Weights of a small model that answers yes/no questions on an image's attributes.
Data: trained on analogue clock faces, 2.4 epochs.
Rows from block 18 of the image encoder of a small model that answers yes/no questions on an image's attributes, named by matrix and row number. Rows with one number belong to one channel. Each number is 128 + 24 x the weight over its row's rms, rounded and kept within 0 to 255. All counts start at 0. Numbers have three digits each.
Before each channel's rows are labels from the 100 images, of 14976, where the channel reaches its highest value: "strongest on" is what is common among them. Only what is clearly more common there than usual is listed. The data: analogue clock faces.
# conv1: bottleneck pointwise conv (encoder.blocks.20.conv1.weight, 128x320x1x1), inputs 0-63
# conv2: growth 3x3 conv (encoder.blocks.20.conv2.weight, 32x128x3x3, transposed, each kernel summed), outputs 0-31

strongest on: minute hand past 12; minutes: 0 to 4; hour 10; hour 11
conv1.36:134147105151119145126155152116132135144108137117127109130105160130134124145111109123158133103120092119111113148097107174146176112134122100095126156178120126101129126158116142139114103150068158
conv2.36:159161141134157117144119188136145106140124148145169124105122154152144123143157150108159132118181

strongest on: minute hand past 2; minutes: 10 to 14
conv1.109:124096105121134112176071119158107130131092135116127156119120110139132138135168107126133111145107136145138112103123089118092128143111107113173144092121118133090124097121160117131146140147072146
conv2.109:132112101122096105102095136118136124138077082115123098162129147114118066133108140101140109111115

strongest on: minute hand past 1; minutes: 5 to 9; hour 9
conv1.91:149118145137122112069153119144139148152127085084123125152124199110159129141134072125079128081119138135119187087149129123149153139124120165171052191131114090135144131130132153100155180162136094
conv2.91:167104114125124132152169135136149128142125105119128169155103133158144168121175098130155175150125

strongest on: minute hand past 7; minutes: 35 to 39; hour 4
conv1.125:147172131116127167178099130164109127156157101110110158100118144115157094119129094137182132118113103150126073117119159158106084123126140115078176163069107115126184130137118066115119124136128118
conv2.125:133139127133147109123114099131124095081060105139102115136151113111111130137086084118147145097136

strongest on: hour 10; hour 4; minute hand past 9; minutes: 45 to 49
conv1.35:110122081154117124112105156170143113142137123136097110163126145135163162108110140120140139149093122098119141128132129135086165159137113151127135120071087128139156108145158111152143134175146115
conv2.35:151169139136101087108122126124099125114083067120111143117100110107095118110136121147154107158125

strongest on: dark face; hour 1
conv1.37:142053129156115093148116138173167115168143089128124116131103105117164083156133138137163095156109108116184096107109137125132106102125144134085103120103138106080102100097128154161092123166118138
conv2.37:123105142139147077125133169108111155108136154146176195100121124105128099130121118106142120137129

strongest on: second hand; hour 4; hour 3
conv1.5:144111118163126139084103093121134084149120100111139157138085150106143153156118109116144118146121120076139086122172080116104137122134108091110186167094132101101096096121104107134109097123103139
conv2.5:102113155136098066123093121148118133146131148129122126096117152177115083094118125155136103130149

strongest on: hour 11; minute hand past 2; minutes: 10 to 14
conv1.77:140102120083095123183112142112124126129187154128146119127080131097133148124151106091144092130123109144094106113133097148145116159128133131137105095122112145118138091128132133097103138097108080
conv2.77:125157146136142088110117123087145133116067091111141144126108122138152126105131122063140138113152

strongest on: hour 2; hour 8; minute hand past 5; minutes: 25 to 29
conv1.17:091136136106136115095136107110142095111131138131116113109158134110144149146141145119119157120182151089132129161109114105110149124171102106144107119140115129160135121120173156197123097080108140
conv2.17:067105138157087134144119097135113143120149145172118126138152109082151155131138129149091117146123

strongest on: minute hand past 1; minutes: 5 to 9; hour 3
conv1.103:120143133131163087140167065120126164153155123135148138132108177143130116116101130154097128113124120132084116094153115126128142161112113168172117217119116121106157144150111147101143177115115136
conv2.103:094162092092092103145087106165143122165123133142143130117119112186135121118139114132113157119116

strongest on: ticks; hour 1; hour 3
conv1.54:153124121122116153100166126075132170124135127149151084124107148102136124144180148155163155141150091124088104121098165135073089102131156116134114085107149164121122125156080108139105132123160175
conv2.54:114156127110140120154134150129128147133149156162161115127108148152102115203129129093114160093141

strongest on: minute hand past 7; minutes: 35 to 39; minute hand past 1; minutes: 5 to 9
conv1.14:172114129123131157140176103145146112166102121124135178126092171128123133097124147150136095108160137163148107130145111123155150167111148150146165178112146096094168100090109133128128145124135098
conv2.14:181167170120151077126123102128172115140102129116112100088133142132138162115124107110139128123138

strongest on: minute hand past 2; minutes: 10 to 14; hour 4
conv1.122:113116171144168129095120114145147135132117127113090153138140105110107129160076143132158169139147143133127132098096126117145143145119076097125156162096114093096176121113187127177122129163131154
conv2.122:107114118088100111108067152138122135103126113121110129138108142125108094093089111148111100162098

strongest on: hour 1
conv1.7:172181124161139151097168139128143148176132129145132144136110150122146117087140108170125102084131129145148130130139130145135129139080145151154162134081123155124154125130132125148113112116096134
conv2.7:152158180161173114162130149136138136159144154128132145123135171168161132137137143115132135167139

strongest on: hour 10; minute hand past 1; minutes: 5 to 9
conv1.84:145150138129079134148117133122152164116149120142108116112171132145124138143141142191105131168125110139126156157133169131113117096155115123144122117178133086157119145140138094167131095135138108
conv2.84:154118137156151111133134094167154135165176175163136130137158100154135162144151124127149111135142

strongest on: minute hand past 12; minutes: 0 to 4; hour 4
conv1.20:158174148130076140110171097145173168137122121144171144118121167124121105112124101097135157141161120145150147094117142126124118143111132161135159189148099132075156134113123163100121121097151161
conv2.20:123206117123178117135133151128163167126148145137176146105129134114125129148135122132125147094120

strongest on: hour 10; minute hand past 12; minutes: 0 to 4; minute hand past 1
conv1.32:131078131169103139117119119133149066101137106132095093115112091073173121119091158157182172150157122120121117101130117112113131118162070126080115152122161105097085155107124134142122147165153078
conv2.32:092130135174170085133099184122131145128140126145100153136119123113148093120133133139160090142112

strongest on: minute hand past 1; minutes: 5 to 9; hour 8; hour 1
conv1.29:093162140119108130074134107133126122143157121172115138140122155150109155132099056131102123122110115104133204139155094186113182153140107141148110138116118169101127108123189141094177151108107120
conv2.29:139089167103109181134130129095110093122105102123136159169145160155097150139104128146124136118144

strongest on: dark face; hour 12; minute hand past 12; minutes: 0 to 4
conv1.82:143149123082110143106146127139117138124106132143115080083141150116112120117157113145088127116133139134132154154146160103150138135094168152123109111167118118104120116179112136123144162087171151
conv2.82:140151130159168130150142120128152158150163166144161165163113159137162126148103162137136128157140

strongest on: hour 2
conv1.112:122113140102144087146122124100090168126113127135153116139187147138118159136132109109110102101159148097092174100120101067103148177168142174156116117140114151132132090196124131147144140094060135
conv2.112:093109137072078174137132144121117104143135127147084130148137111142121127134082133158093133127124

strongest on: minute hand past 2; minutes: 10 to 14; four ticks; hour 10
conv1.120:123138072154126150140092170138111127090120158104104129149126106101133133147096124112137146127120135101133140114131085083117136141170105133133123126101102130140130148148150095115134103154092115
conv2.120:120130136114141100098108139114112114151076110113096160128100102127143068105124147126143109119079

strongest on: hour 2; hour 7; minute hand past 12; minutes: 0 to 4
conv1.65:141090109130112126116138085143106178141097148104118144181135117087125161128165134128099108114101109172102127112139138099128119148178092148125112158111140158126183135149140107142154167116137159
conv2.65:120155110136148069132101143161140100161109135119122135085105112122123131124169121173112144101096

strongest on: hour 11; minute hand past 2; minutes: 10 to 14; hour 5
conv1.85:121138102168144102172070170109153152060133141136097097132165111112128162105097112074120091128140092101168164141139119146102183140138130151092131094122104132145088105149121124086151082133110128
conv2.85:109092117112089159094132120100111118099118081155126086148147128099125167113108115105114101107129

strongest on: hour 2; minute hand past 2; minutes: 10 to 14; minute hand past 11
conv1.3:150136106100114100161091093091101160117141159138164143112106101102085160118149164097138119140142121128111150132091079098099121179138091139137125085107147152151121146142124146130116057072126138
conv2.3:113129141090062116099087106102117120153121139132104089144122127146137118086117140111096109132099

strongest on: hour 1; minute hand past 10; minutes: 50 to 54; minute hand past 11
conv1.48:148156122144149120110125128148081174147092122079139124112097107103128152169178137154103141114094088120062130130110163128093106122163136133116166066120143175157129105123126144126128135113120146
conv2.48:126113116117124118114091122138118074136105125106092120113121109108092115119141122089114137097057

strongest on: hour 11; minute hand past 3; minutes: 15 to 19; hour 5
conv1.81:118132110116145158133092131162159149097117170122154118149100089104130149146161132131152146125094096111169132171146107137143141129148046104121112086084123152166134123121126104165145124112102143
conv2.81:125120107101132087090103102102104080107097120135103099105113117083123137102131110098124115110099

strongest on: hour 10
conv1.22:137136110158116125108163112183149113128136134143128092118143136158131116113154161136125120141137092107157124150164120079094170107135135149128073118150162110161136144162129088108096101093141138
conv2.22:118133130129107171127162139162139120117151144104157145160156127096136163107184142143091123162140

strongest on: minute hand past 1; minutes: 5 to 9; minute hand past 2; minutes: 10 to 14
conv1.0:134124144086138128122115090129136146124111155140127126107083121125094164139156134137102118131107132116115147147113093110117089143168107102147098118150100141143132128166125095155141182130123120
conv2.0:123160146107127085101137109139145110174080145131149124072105160111146144156149137144114112131116

strongest on: hour 11; minute hand past 1; minute hand past 2; minutes: 5 to 9
conv1.66:106122146086137139149133189163150174116137120096089092142142075106137176108145144112135130114142071130112179156149087113113116149160147119089122096108083130151120146165134115110149094150144115
conv2.66:126129125073100106128116140115107118111065113127127112110100109107116124127129080089175128125140

strongest on: second hand; hour 3; minute hand past 4; minutes: 20 to 24
conv1.102:132105109093109157077125086095111135171162134090122146100104120127095113108106127143106149075080113112125126135134113129121135104124128090093160186134111086088151111101153098131129123154104114
conv2.102:112110117130097042114112121165135137141116160175132103119102132134120117106148109106138127107130

strongest on: hour 8; hour 2
conv1.110:108131172122164106119138143172105133132119191075131118146097149132105133103132133156088123125152126107103139168149105063105100123141124126124105111131113154171137151164122149146120164120093170
conv2.110:156126173113116112108102153105139102176117135156157119123125142095153162141177099134154149134141

strongest on: hour 8; hour 7
conv1.68:150149106052120133114086138152099148155096159098146102164116061131118135119154142161115116080154102131088123147091139105109075125132098125143107100090090191182120108129156134132117112131111141
conv2.68:096145096139101094120085086108142114116115124094117100118120132062124116121126126134111142118084

strongest on: minute hand past 4; minutes: 20 to 24
conv1.97:105159059155142137118105105134141104168094135099113153131094099095159152139147110134163106127148087104123121137122149126139108085132094106110186112110147133121100088138112136114157077140055143
conv2.97:149123161139115083092081105145117093108115123092123114082113170113131109118137157142115116141107

strongest on: minute hand past 12; minutes: 0 to 4
conv1.38:156120144118115168159078114170131124102132167131103116113128133117130147130166092135120100139083132164163132088136169147181132108083127143128118139147127102098128150101170117118168189120130120
conv2.38:187167149127121158142118123115133149117118117123126126157143136151098127181097165151143169119150

strongest on: hour 8; minute hand past 8; minutes: 40 to 44
conv1.2:106113096088150149167058143165119129117142143131137105097152098085107143136140094155091076119125128119115166133106164128130091135135120117124143135140113136166119074134172088157132126116133104
conv2.2:118120087116108149146099095107119107092095130097083086131124130075131116131105122098140123102119

strongest on: minute hand past 1; minutes: 5 to 9; hour 4
conv1.59:133140137092106123102155136120155074166121097131174162119138135107147110099108105137121182120100137102118108137125106098154120108170147130148157192146112139099157111136120130156152147134139120
conv2.59:067151125143130119118134110165171185154107139158150106113123124144121121109140107156102124153137

strongest on: dark face; hour 1
conv1.31:140165104110114131117116106124132118124111155153143112127138118113130156135116125154147155103105159108119163114137121140106170140135126123164165148115101098137100106119127115138155147132148148
conv2.31:131109131151143165171162118100151155138115110111150122161110147154136147084120128175150131103163

strongest on: hour 8
conv1.56:109110139142128119077181153100171094127107143130138071151123163143140111115144112159105097150166130133135094172115207122104130105162132116114104126159090151182146111128107165131134109128105150
conv2.56:118148102112109137152160149165125175143155099126174144137173116115101140142137106133117158132169

strongest on: dark face; hour 10; marks: ticks; minute hand past 12
conv1.104:125095107202114134097176132132162107146113113155144100135139125132159137153167165190156128162147085144134076141097147122131129066136085116098080136147162117161132110142120094144107118148120140
conv2.104:120121071108171103165107125189143118106138108121133129105114073126112125124115128100130128116140

strongest on: minute hand past 12; minutes: 0 to 4; hour 12
conv1.69:157142110163125109154149102129111153167097106121183130113101136148135085108165091131147110135119129151087141100129135122114111129167132121119137153160141160089129094132161122126126134116172139
conv2.69:143163083119140116127131129131146168143140163094154132137098154147119120190114091103118128103149

strongest on: minute hand past 4; minutes: 20 to 24; hour 1
conv1.106:148143122109101121183152105130095078140133105109124123101152139136142094057160112083086115133075102114143104105099130107132127124146144153095122103166108102137133104085109147167103134104169120
conv2.106:135116101153154087118130151079112124129093131169173162134076136126144110125148107114109129136145

strongest on: hour 11; hour 5; minute hand past 7; minutes: 35 to 39
conv1.15:115136111143133077123091155174080119106140113118143106105116099139184122148098140135165139100137140104126117124163118121094116125152117189142134096099167123126079141147144176138114089140110132
conv2.15:115113117124116106149121189112124175084114152103143162117115101119129098126119093097121105107153

strongest on: minute hand past 1; minutes: 5 to 9; hour 10
conv1.71:108186158135104153156132156129122125137174086121117133120145144123155125107153107154135126170148139121152141130119128152119179127173103165136118134123125079142157124108144117115168121151145160
conv2.71:135177142152158123125133140149164151136109132147150161123153109109163166140171120134163140162154

strongest on: hour 8
conv1.94:138165172135133151102110058133110120130117172138135122144112128125113177126145139131132109162112099153150072160134180125125103100141134142107158115112157188189122091164138157128099156143084151
conv2.94:135118112168136099089128129122124130081158149144134085098151114077109156128128126129115154102164